python train.py --image_size=64 --crop_scale_min=1 --horizontal_flip=false --encoder_activation="relu" --encoder_depths=[4, 7, 4] --text_encoder_width=128 --text_encoder_layers=8 --text_encoder_activation="gelu" --text_encoder_mlp_ratio=4 --text_encoder_head_dim=32 --text_encoder_qk_norm=false --optimizer="soap" --beta2=0.95 --beta1=0.95 --batch_size=128
Rows from block 10 of the image encoder of a small contrastive image-text model, named by matrix and row number. Rows with one number belong to one channel. Each number is 128 + 32 x the weight over its row's rms, rounded and kept within 0 to 255. All counts start at 0. Numbers have three digits each.
After each channel's rows are labels from the 100 images, of 14976, where the channel reaches its highest value: "lies over" is the class under the peak; "strongest on" is what is common among them. Only what is clearly more common there than usual is listed. The data: larger renderings of crowded toy scenes.
# convs1: grouped (4 groups) 3x3 conv (encoder.blocks.10.convs.1.weight, 192x48x3x3, each kernel summed), inputs within the group 0-47
# convs2: expand pointwise conv (encoder.blocks.10.convs.2.weight, 384x192x1x1, transposed), outputs 0-63

convs1.188:084147116068131091145128110162137164082111075159070166134090112092106095124136080099125119137131062148109121175090131133076158196152127104112159
convs2.188:090192140137069144102131105128112082083069107133137167099143141094089152065181137130173076083107130113113124105141131130112159090099111129134149130162130129132105178065113113123121121149180067
lies over: trophy
strongest on: trophy

convs1.161:111166143131118170073138125127178138123104109097154138172137139115118093017151109133139150146136173082103116112130175105084071139145197125146107
convs2.161:170166129078119095177134168066158153191145108139151125109089122110166196132170109147158185147161146135136112124133120104103116102070127150132135138191052129121135095054170102218188115077087148
lies over: chair; table
strongest on: chair; table

convs1.100:134183129102117093102183107125159139120113097119075092108160117182177096096129073207150118148167138118107088145122105128086090062149123125107094
convs2.100:143214144098081098119135115170112123150116203108060099122092116110145157155069089156135083116149129188086129217113096100165166145138104176145120155132140183118129179114150148128112112140151089
lies over: rocket; candle
strongest on: purple object; rocket; candle

convs1.147:087097107077074144103143097133073090200153143148146139110134149170190091115148126180098117072056129141136109096086160135144103115152102126121125
convs2.147:105116133118108088113168121098178116139183102132116146106146089095132132123209140156117179154114128124118164105135142156130171090057121085141125135129100158108144114153139094164127167095170097
lies over: airplane
strongest on: airplane; umbrella

convs1.68:079084163110101125154079156095158114077172139116150088073170133144139135058112111136109115175108097109119156141088124209131153164134090111131093
convs2.68:080095134111106214183142080149106092122105106156140087130128155133132145145168165091148092141096125127147123103122092128120124158077107104139161137112127174136142086137102170106157081122065119
lies over: house
strongest on: house; largest object: house

convs1.157:111125161109127117170109129087119092183138198187130163178108111182108136096141113095108112138151090151076168128093134203135149146109105129153187
convs2.157:112116143121132119114097122143111125130171177103212142153146154131214101137089123075101063137103094105143128135116143159112139117113129157073148105130081085139112147213129140120117209103136097
lies over: trophy
strongest on: trophy; largest object: trophy

convs1.65:110107084114100105149131184172101125158109176114133119168130127105151152069080149158121108137147122117079116129089124222128117145088124151186194
convs2.65:116121147127089105095170131131131153080117086044160065169098084080110192050196119114120102187131061097171138116169142097167066117148113077124117132138147106088136104152135127151140132124155079
lies over: trophy
strongest on: trophy; largest object: trophy

convs1.66:126105127099126104135109121124139125108121111118058133141090077160122093135146144234134104143109125104098207083135093113187156125082180146107123
convs2.66:160139095172109094079110095130176126115102098136138092135150126121127135024094078176134200142151153133176011095155175123117101079117127149089121149087082143064119091134191135141104110101127085
lies over: ladder
strongest on: ladder

convs1.86:123103145124162180130170185121119119150212149110090126129144078132151125081110100092170156134107119072113152189136176062106130109089119118094128
convs2.86:128127100164154145127157123074108156084095133099163099118098112105113160120137149152169117121193110102094148097053127089146137113122157168135129107100066114113113020145119120085131120094088147
lies over: snowman; pine
strongest on: purple object; snowman; pine

convs1.74:125088141130069106114137119102179174160104145123217149103125143154115145126102113117063156129116115190148142210148157163126127146117127114119059
convs2.74:143119091085121111159109132092116154105151131124109102165026082145103073134160122107125129131182140144118077132138157064128070062103151123120051162052129134130139105142101158168153098082111082
lies over: house
strongest on: house; largest object: house

convs1.180:120169136090119096176123131111151131182147070089156140056116110115133140159170137123131120099065067168122137153117105118170167138129046140147163
convs2.180:122094107154098104116123084109122127093146093086092128169088138144150154141141115099062137055135116057128090175134109163145134111164172108155066114102142174157123124107107159106113137103147173
lies over: airplane
strongest on: airplane

convs1.93:153107163122132093149107086133136080072143128154097141075101103115126158069149117126148139134126144087115106037193151103148159194140096093098139
convs2.93:114118149101182105112094175175187064110093119130149130114074203134151097145113104191128189113134087070089135151117162100088077155075148134114102067100148153150172060144101162096105157113052131
lies over: candle
strongest on: candle

convs1.103:193130158091182096123147125106123114147117054112109116188106109138192126121162101140117093139219127122100093129102060135088116111144123106128142
convs2.103:154159134099087113178044173080096084148138094145116134146163100163149122132111135136106163095128134142118135093082088062144081124128126156100090144143096100156183103110207124139164167110152111
lies over: candle
strongest on: candle; purple object; largest object: candle; its colour: purple

convs1.79:120117075099144133112160117129109164146173155065147142155182094136127121163157095109132131101151152147099100043089027105092157140139139130121127
convs2.79:145137102098124161117112172104132101098139135092167126086129124151114139113123066092157153123118094136094066152111121119106159126098147154178133091146148102139135107138137148145124127100095094
lies over: candle
strongest on: candle; bottle

convs1.178:088179144110116106118180099118057109138115128113144104152181124058109136126102116145097070092121092131122120098075158109140131207140088143120074
convs2.178:104136125162173122112164083156068152090146134106070077117100121137141187056129107131132146142122026065156144122153121131115135167049143142079064098169130168152168118152087143118106130105121106
lies over: dog
strongest on: dog

convs1.167:122133096158111115098148115110179128100125166069111102132115121141098133168164083147099097139051073132084119100096131161137096100175053138068129
convs2.167:185204107138123124099097147078146144175140116077084086131111096093109129149112112163153132060128110158109082090113184095117079131153115063116085170060139167130148112139119111156129159161111105
lies over: mushroom
strongest on: mushroom; largest object: mushroom; candle

convs1.163:087102076056070149075137105110062135113127121161181114143106163169189130146078140088141133089102144150136142111130115169168139131173127135113093
convs2.163:167116128095145130180074066100152139102148139165057123175151117136161096154118124139116177194148107136159135105152115135112089101177128149076228089126158193127155138100143116125057116135131121
lies over: umbrella; trophy
strongest on: umbrella; trophy

convs1.92:162102155142112136143139100149130154109041148155109136049106109160165132050093144106105136179071123131108127152156116146142152148116169154111063
convs2.92:163137146151090096092154109078155165174110101150143178131055125108139130090107064136170167131112187056110064092159097153068091152105137108135103114141102139122126125076189150146098116138057136
lies over: tree
strongest on: tree; candle

convs1.136:148172092093122091127142122131136107126122078107081141199146097113202123099133075167109123115227122110100080111110072093136119122136125147118126
convs2.136:090141114155174121148198165159174088082146123137110107190122093167154090148163147072111115087160176138134090065166115120191154152103151099124140151118153078149135090165123186148066103154124111
lies over: rocket
strongest on: purple object; rocket; candle

convs1.183:146116124051193161121185192128173078130140153178159134109094119089155116154096151104092147133168139151132142111145116167159168179098163103120130
convs2.183:131163053141134088086167155136202136118108148146109133133171141181166132138129089120152134156138122134128116110084115152141108088060104118114157160136113130120114125100127148137132156126167041
lies over: trophy
strongest on: trophy; largest object: trophy

convs1.33:114176083131154094089109080113095131125142112071118083150071143098147161165136149058117148140124122097177096119096175106135121105087120083105061
convs2.33:157134153089080102118136104069084185155116142157132171181134100098167178223141157102138164051123101131104187143166114161109117167103120099130071125114102155130125172089066121132115113095132107
lies over: house
strongest on: house; largest object: house

convs1.127:105124163141115113105148117182125146155144184150116077112146135198132204052117103140139087119135137107188108101163094187115115151141095100161135
convs2.127:213112172029110127090142091142113112047126142069150085153115130154121156099104103142160085138101118138127157131157123106111142124099082179098120165160114159123086112164137182152136205116100159
lies over: flower
strongest on: flower

convs1.119:090116104090080113071147167142129179158099085158111113154090142139121112106136112122134094159098129089129106072118081139156133091144081173156220
convs2.119:124136129083154120090118082088153087081128091076121105100126125112106089106085134126096140143125107067131149093094063124077131184104109153086138164131165132146119130068148151161133158131139142
lies over: flower
strongest on: flower

convs1.51:135135154089096139112120135109116120098162098121097092117099117197120122149172116155142158116149121141142245114124150041176170126106135092139149
convs2.51:140145096100184123101144123076096148089134127108085132118152047135080100126119145108179139136139124172133186066177127120091136109110146067161081094087103092077169106135184099123094170137078084
lies over: candle
strongest on: candle; bottle